config.toml
tokenizer = "word"
encoder_activation = "swiglu"
fusion = "cross_attention"
decoder_layers = 8
lr = 0.0019
beta1 = 0.9
grad_clip = 0.5
warmup_steps = 170
Rows from block 5 of the text decoder, named by matrix and row number. Rows with one number belong to one neuron. Each number is 128 + 24 x the weight over its row's rms, rounded and kept within 0 to 255. All counts start at 0. Numbers have three digits each. After the name is the row's rms in percent of the matrix's.
# fc1: MLP up (decoder.blocks.5.mlp.fc1.weight, 512x128), inputs 0-127
# fc2: MLP down (decoder.blocks.5.mlp.fc2.weight, 128x512, transposed), outputs 0-127
fc1.8 093:111161128140117114118142135124130147163123108095120131080149110191155114152112142153120120132127097154146100141174098129144104121134121146137124116098079115107145112145119152095130090104087144106120152139082113087114197097118074101097172121146150137136116127132134118124102106122087064131149141144136130111136106153125146146122169104160109115125128126140141139160111184163094114126143
fc2.8 062:140151153084131130137107130132136093065090157157126133144125176119185137126125097129138116128136148144116149113118145185131136146116138134123145157130166107167153087117154107122129176119106105156106108175179124106175092113129123093132074121123144059148154103124126102109085135120164109128141122115117153102107134114119139124119120106122162109147087090145110122132123127114120111100108
fc1.9 093:099171168121096160121115113131120135106166117128108108159149124153131120167104127112157137118195147151079125092117136158144155129131126129132089088128088093119135110113158151102164142135151098156123124164155139094121111154163133127178139162131115162139180112116117139126140138159112142096140153105110121110131090127127154163113143130113144099062106127108144096149167132102120163119128
fc2.9 109:171137097124139134133098076095100174115170124130106102142160154131134194166146104116097140164150114154135118149098092100097134154114141165119141115142118093116125127110171117095171143140097171163123126103120155156156149108116147103093113129179114106167126098131094145134102104140120134119110157159123115131112123134105080135154128139091138105132130108089087155121132107139118127131136
fc1.10 113:154145114165130173115160116111098100144092106115118133108117132115103096087162106089106135172128100136153135094093110096099131106116106137124181137153165161160080117112111134150130095136121159116126153109118137169092098163090110128151114153099148098138128151135108105127090155117148121119108156161089113122105137172140126127117102148116151111140152067132149150118095093149106133139136
fc2.10 150:122075114097113100185137132121145121143134147122125162134137122161124107162112158171150094101125142120154147133149136143126129100169140090110100112117124152127148132132136121084089163161146139110126098134167145088150119144133124138124146127101088133082169171097151067136166129140081125138133130109181119135160162122106102133112152152100155150085130166131133092124120131125127150109093
fc1.11 094:134130157114107111112111136125124112109110124161136085143177079147085179166107110116123165150136148152124130127146120126174102156123169144161105106132118118119125143179111094165117127141172139142130163154123115130117123137139129149086098104119133114142164113152145123151130133146103127099151143095108118146117109143136164154108120088161113131131177150171138124115156067139104161193124
fc2.11 104:145157161132147127104110124110131178142140132127134095167142148185123104146094107120131042146147115137129175165104126152137121155101116125149139117136105101129112140106100116103152147139141090140144139136108149132091144176119150134117121104153152141183159158129173128150105149149117140172102154127111139156127117142147155160110126121142136167138101075118154129169138126137157105145171
fc1.12 099:107128137081076132120095131132127143169185166123158169141107092132153135162097121156137131122104106142119139140116154109153117135156102098122121114141124106114138150144112109102119104138162094123112104159113150126141136109159094137099111114147111137175159142111118079114168138186085112121129151106159125177146082112087137142098155136148138158124088154127109125147121140135146180124152
fc2.12 088:118158115140166163111165119141108119145091121154140106143103126109097119091138086136121132154130107131105094089093110097131168119126095117088169127169170100126157132139134145157163092112139138116143165132109073136140134139112095134153143108159152116168117117124109145141127123109131158093139123127088122139105105141135135141139120149185101109121100148173128171098159120116102073093157
fc1.13 092:028163139113115129142111147144137173137152148143152134143123125106109118130180122123103128156123117139098151164171124161112141130143144095143123122122094151155145137147118113095117131129167122099147101118136217107124143129168148160139107129168115128085133129127117155084132101143100109140114151115116106087162119133132124151140150174121143132106094147124128133127157139151153162110144
fc2.13 093:136151094105154119127095132130114092105128132109104120135171141110102100145110123153157130135154117109138096141138143146101163143148187137099089138125173138174127134127152102112185148168072120105143110114139120123152106118114140138145172147121147144114139110128121137147091099168094142171143134126152116116157144124105104082155139154100142117127118156077104096145092173101114150170114
fc1.14 094:120160147092127126139120181141123138112109118134129160166101097125124149182132132127146128128121123095109159126112169181142116094171129116096109105120078079126170091101162129097129137131156106158075090121137141101111118100153130127129142157141108133137117104147110079101148135159124130098127137107160177117162097109128121150151144079146119130136139122103071105128144098144151143128116
fc2.14 080:141121114068136115110098097125139138163146118153081101146139132148137141148137129142112128129153091148141110139111127104105164167114158147060110135140132115109127139122166100112130170184089128125118107141157136128149116124120113145131160128118106077178144110133160104140093095086149120096112149147159145189128121162125084135146109147077159118106130129122131137118175143147138137101151
fc1.15 092:122124153094130110143131158080177131127155178173137125121123135123085144170107135087140124111095124114097135123174150153103133129136134096099136145140144096099148148111137144073094125167149112142141123139101152094160160119151112134120133160126127164154138095132148092120132131125165103106126149102146126087126119116145110121131097135203125109144076114119105132155144137088154166105108
fc2.15 086:129137112106140130170123093069124168120155132161112087150162102161134140162107154137124140124165110129154089138055140123106137139160157151106155094124130085152133103117173074107133132160139143113122105105118164143146110129140158141106139117138108144150141123105162151161100100127089171121109145138153125156171115118101122125161104150109134120136125144129114157130168163125172134104125
fc1.16 082:115109117112117110121097063123118126089141101117098115147139072132087115118135126164079086128138182147137100150151120133173104149119130135121150135172141121104146112113126135152174127130137109171120127154081103134124076116139141106128115125150064149104115134103156122146121142153156091088144108141111106157117141088143142105137157120106137128154144117107117084143105160104096157149138
fc2.16 099:095112153123105104136156137148127119170119138080189155132137161153135110143094150134158083140121184144124147093145143141126138105123136085092118125147127134131164173150140135122116122154133144088104121158136124126174105145135087124155142175147123164079125107109144090146111147172106157162142107117138093134154124110105122121145125139081141179140122140128147108167089110098113131137121
fc1.17 095:137162147136133112186152092135124157105150137146143135142139139172115117158090152130128097120117163142120108129136124130151118121123158109140116127105120141102123113078142149158130105134122102182107118178120097068132123157119168125115141128124081137126132127174132083113180176142091122131143158124123131162108093095123093159156156150159132081084123157087115130096145130148131135131144
fc2.17 094:174131071101149144111125064083114147123132108122126117143085140130126172140162116118111129169128101131099107163121056099120129141117146171123146090137138101144125147096135148145127124177107171151126144092095133166124135105129142103087123121136129087144128095142130104148071112125137146123127120142126124132118135125165107173156117133128118120130157117119113161123152123096107119094185
fc1.18 093:129155113138071143166098142113139175129138138147157145136162145097113131178104167175165124104119109139125116183150176132114151119105123104167147099089085105096139138149123120158129121140160122167130138120106128112132122137119092111140145125095121119148104109110163149091137097151133144109142120131117129141142125127152128144135144114126166165098135170077087134131138146086149147159187
fc2.18 073:124116140135164086168133125118111158151131121124094089155151154186106174155141145169138104134130114154112139139111099102113124124142171158147146126145145102137149099167127124089135174149123148094085092143164133125125129119123160100141142118136120135142173158082148088120161131105125170118084140137157121135163131180105106123165114156073162141122140130112157141121107124117140126103124
fc1.19 094:101155174119158099148134097150113111161126124124128151148176170139116131160119151146161152119111114169154164111180129106155142131143152092140125108117091118133145145117143107104126157134170130102133116139112166116108134110126137091094145124131088139124137144135057069129146111136109096102119139100138079141122134090089112165125127146156110123142166126102117086108169118103113150138095
fc2.19 079:146145116159124103092112119129144149172146113137100132149155132157128181171136093088074122148166077151131146155102106124120144167118153124115156116120142117142153108101146101096139139149152172127128126126120142160155132122124139083100099125127163098141106089142138161130123102096108151114104153145175113164148152158111126133141089142096168109132124159172138158119161110163129117104154
fc1.20 089:113122131127106162153092168099107126117119121151159114112128166118139124184107133132152121135128128131065121160170134105131141146161113144169131133143105144072154105096189147112128190118149125108137121088095158103149124142138076119149132121111096120141147120131193084148155099123106140114118151100147164141139110108113145111145163124145143118118126141125097150155146149096113118142158
fc2.20 085:133118129127154139120132158122120128115136142092122108108093119122136108118145126138105174115085116123139159104123118142098134134107100087088181145143157133145150150140142145160191175124144165129127181157065099098152122133097096141150131114117173134141110112123126119106141121137116168115146105110060120135151131139112141052096150145144132117144120137148140146136148141078124124122165
fc1.21 108:098108166127118145160102136099135134130133130158168141152123092162128101148096165158209127106125126122101135152159110142126114148120148113127119119121121123106149131129152097113090154118150120134118103135109116115125094119155119113102143117215133180191133175131133117106153131134110124145128162093137149151128120117111156146154149104144122130116085181117111110153148134112153179121117
fc2.21 097:156178081149142134115139127125154167145110109125115102142120108137172151116125104088115124118152127159125144163151112088148085144124103118157154138120087127080113138113148156140108151129164109125167111149118104133081094142108165106135118134107138115159121154148095096106144112137146121125138155152148113115096098161167171164107109150160114112143156099110115141105128105187137099086157
fc1.22 085:138158112180099123105118122149105139140140144138144101115091121127173152126088124153121126136125118121098093173119124087144103155138150082143095108157109071094119133129143109098154143156171124126170098164131142097139150114126136110111148081132099142114129098118113102154151151135083087134112173107136138159103117126091165128157150178127126167145108145118100144131179138109120123133114
fc2.22 077:141129150158139112120146137135088112144091105136117135092124154103061119105119112134099145149077136112127103095119106128131155139114098141102127156141136127118130082154139163109177067122118128138117153095101077130116191128136103153128112115100175120136123131156104110067115096120119121124160148137085162104158078137136144123156168106104089117121118135151115136103124127112115136149129
fc1.23 107:139120150123137107152151151111153144093144157139156136156178103120139085159141147181133130103129145154125157158187142152122103125139123122094081128122126127096141149123139136115118152163179083135181096123114119125148114071132122146124109102144101177149163151135152143116126120164106143113113142085139141133135096099077146117154141136129177155122096149106122146139134130143174133149102
fc2.23 119:109110141108095106145131111111155130098159164130131142107133148146161120167096159144131128114133177139128110172123122145083137101157143146081091121136131133144179133121138089083131131147120124125126126169141154091140099113138123151153149144136111151120144152090126101149152149142085140170127174124153117189170149129098118151173144139081158159107121157085118090124111141113132135148111
fc1.24 138:155157126137143142108152116139123113136096110110082105100102153141094164078139109097096113169138119132151096122077107087115151094132091162109140109134153152165102093115109123148117091096102153111130137116127105155137113130121131143161107152115163092119101121148135151135084145094169175095166105165099135124104148134140117170106106121104101123137155088139154142120119101143131111164119
fc2.24 163:131157135184111146113141138103150118129094110129153141138103099127108151109163111082120134135117141125101139107127102134165081117089089101156155129117105133093112130116129164149123127100165111148146141133098113154086125143127113126135095117109151110166089121152067129090141133114163094113159102130118145111095091115150174151082138116173098106164155127139107146100146095150118085112133
fc1.25 088:132116113111105153128110149149113083144101121153080106083126140111115161108107133128126121135139132157111153135098077068132140126173162098114127164061129131117101131192110136134107099115187111134119136134122140099104115123146110124100145134119102146139151111127111139159144087147102116096126180171125167125135132100108153162107121124117158123101130102150118141136127187111097107139132
fc2.25 078:157114138158128113116124127128092129161122161116146126142080105066150085101166103133150144146109129125158121126119105098126176140139099114122162129134155172171143101102112170150160107104148102132119132111107136141119149090065074104164122170150142156119118117127124118123144134151121122116144078129071098111118101127109136108168147157140106098147144116143087121104136122108100116134146
fc1.26 099:142115131151087128136074120108151101148124153120154141141136117149143141110105151160121114115132139107108122187164140121123110090152133106139082146098119126093142143114169123101107168106126096149123083155119156065124140073141108115121139120160119149140138148125134154128173127139101089120124129071135128129124079119133152111137131103141187193123111163139111141135150149095143155136142
fc2.26 092:143119121076142114115101107114098113142153119170093123114139145123154129183109132132119155122144107171140140156106118118106165143120149179101121138141133105177156092139141109146122152184143145116132144118146138084179142113107128118112124120141093139137149120101162127134106078164107168129103162126107081171131166144089116119165137158079151107130116152125134138110102147108105145164139
fc1.27 150:117164104140134156101161123144082119140102106112101118114110122079118173102143088108093141156144096122157124102092134124126144129114088142127163155156143158145110134148102167154122116110090174099114171104137107137105116162101167131118112129116153088098111123164126142145105136105131136139132128177108128087094158167148107118121110109138099175138156099169149148092109118143124106125101
fc2.27 186:135109144088117115131116102124148157116180130171114134163158172137156135155097151160114124117156074119122126171125165142097128162152182166119098105144095121137133131123129082107140130151100104134130076118151150114153119126161158115111163129147103118120151155109167123175128116134112122141079146159151129136144142161124094134125099134076172162122141131103124109149133155135146167115119
fc1.28 097:151122133109088095126116175099141149151079143155134155142150109150142110148151142141140124110170185157098150147151115161156082193195113129129141143123097088154130141132143126131158130149161103124154110164125161133096122147124150096146104124137135134088123127111124129140172133154128123114125139144135104140143133127130153128124179111095149124120092171126099118171155137094155116114167
fc2.28 080:147164127137127127119138106094091187144131133133091118126164155135158133205137133136111150163159120138162121171076125077078129123109139144116165119132152127138123098112137097103138159134103156164112096152081141128179139112140126105124152120145099127139139109133131125135079103112158131115126166137101102148140107163145133141134132157099149100155133097122107153093172124119120133100150
fc1.29 081:135105103128155124144121105110125137111121094124115119091126115137121106084195130164118119080092144138117155131118157141173176124079142111116126143172109123092137103103154142093104137132134090167107074141126138103118149129115156130153090135121104115155076124111154174146137130090107122119167148120156126139097138129156129122149156096137133126122165148081117097135116146070122140122108
fc2.29 068:109168138157145142075113145112173165135128117120177150154094098144129125085109123121146168142102156138149144122096118122119129135098116116146152113162118114139122081085156147142179090112148104156171126116132110140119116103157133121135123096155180131150114084173140152105104113099162146144121142153111144115119091127138134125156127130156139107169080113093128125150158096133131085109149
fc1.30 099:137103132070128111152092099156160118154119137172171182147144128125135130164118129125127102132111147085133125183160119130185119141140172097161130115169141130113133117144114123104150155152156116164148109154110115147125138116142092152092141146114135156129147136130128117166165182106138092084124112085160166122129155123110112144132122136151149119155079148087118108146148153120130107134117
fc2.30 090:125116135085141102153128091105141158146182139178121115155156137176147118153128174126136080130141116115148148157125134149118125160150156150129109106151128112141117139106158104119106124166108123125108103105140175124151085137172138129127183119131104130173154127127144082141137140132086132127090134142135158139108178159119113136130085132128184118092119148134097152096137175159146137140126
fc1.31 171:149143096153152137108164124132123093129106127095139103099105128092110132102154102107121138154158102130162110103097128120097172114112105155114153161156155159146122104148091153149131127114097172105104153103133094178098110160108144153137103150116167106094114109150133167159086147101140157125124082127137110091104154152163097139086102127120097147150156112158147126106097137121127102140120
fc2.31 214:146138130166110127135145114116174131105094105139121147150112110129118159113160125106120104153132141147108149137155096106170076139106102106169155101098094100079122147105137141130083119104153107156155112128103124143083139121108118095118091132103157123159117122162092124102146122108161093119136118138136151107107109102165163169082114108160118093150159117137113147109139083165113088101132
fc1.32 091:166135115122124098108139117123142131167166172109137112122137109102096134080122129091151125145115149145137125119098144153117133119135119052140139113110112114125141138139126123125095160143140103098089178151131140099146112128124134089120161138104131104156143063147165141127155119171103152107114150131093152156174126105135183152140164119125141108144083117127105151139147125119125109100197
fc2.32 065:083144133126129131140190117133108132131106111087156142136158111093105110113119114131139135177103149163102128121097114100123171086134125113116180198125121127122177129136155131130177101141107128102158129099130123126098184114078105138149150160137121120120136113130144137110146121146155123136126147091107162147148121130110117089158111134167113113080110124100163151128089103099130153146142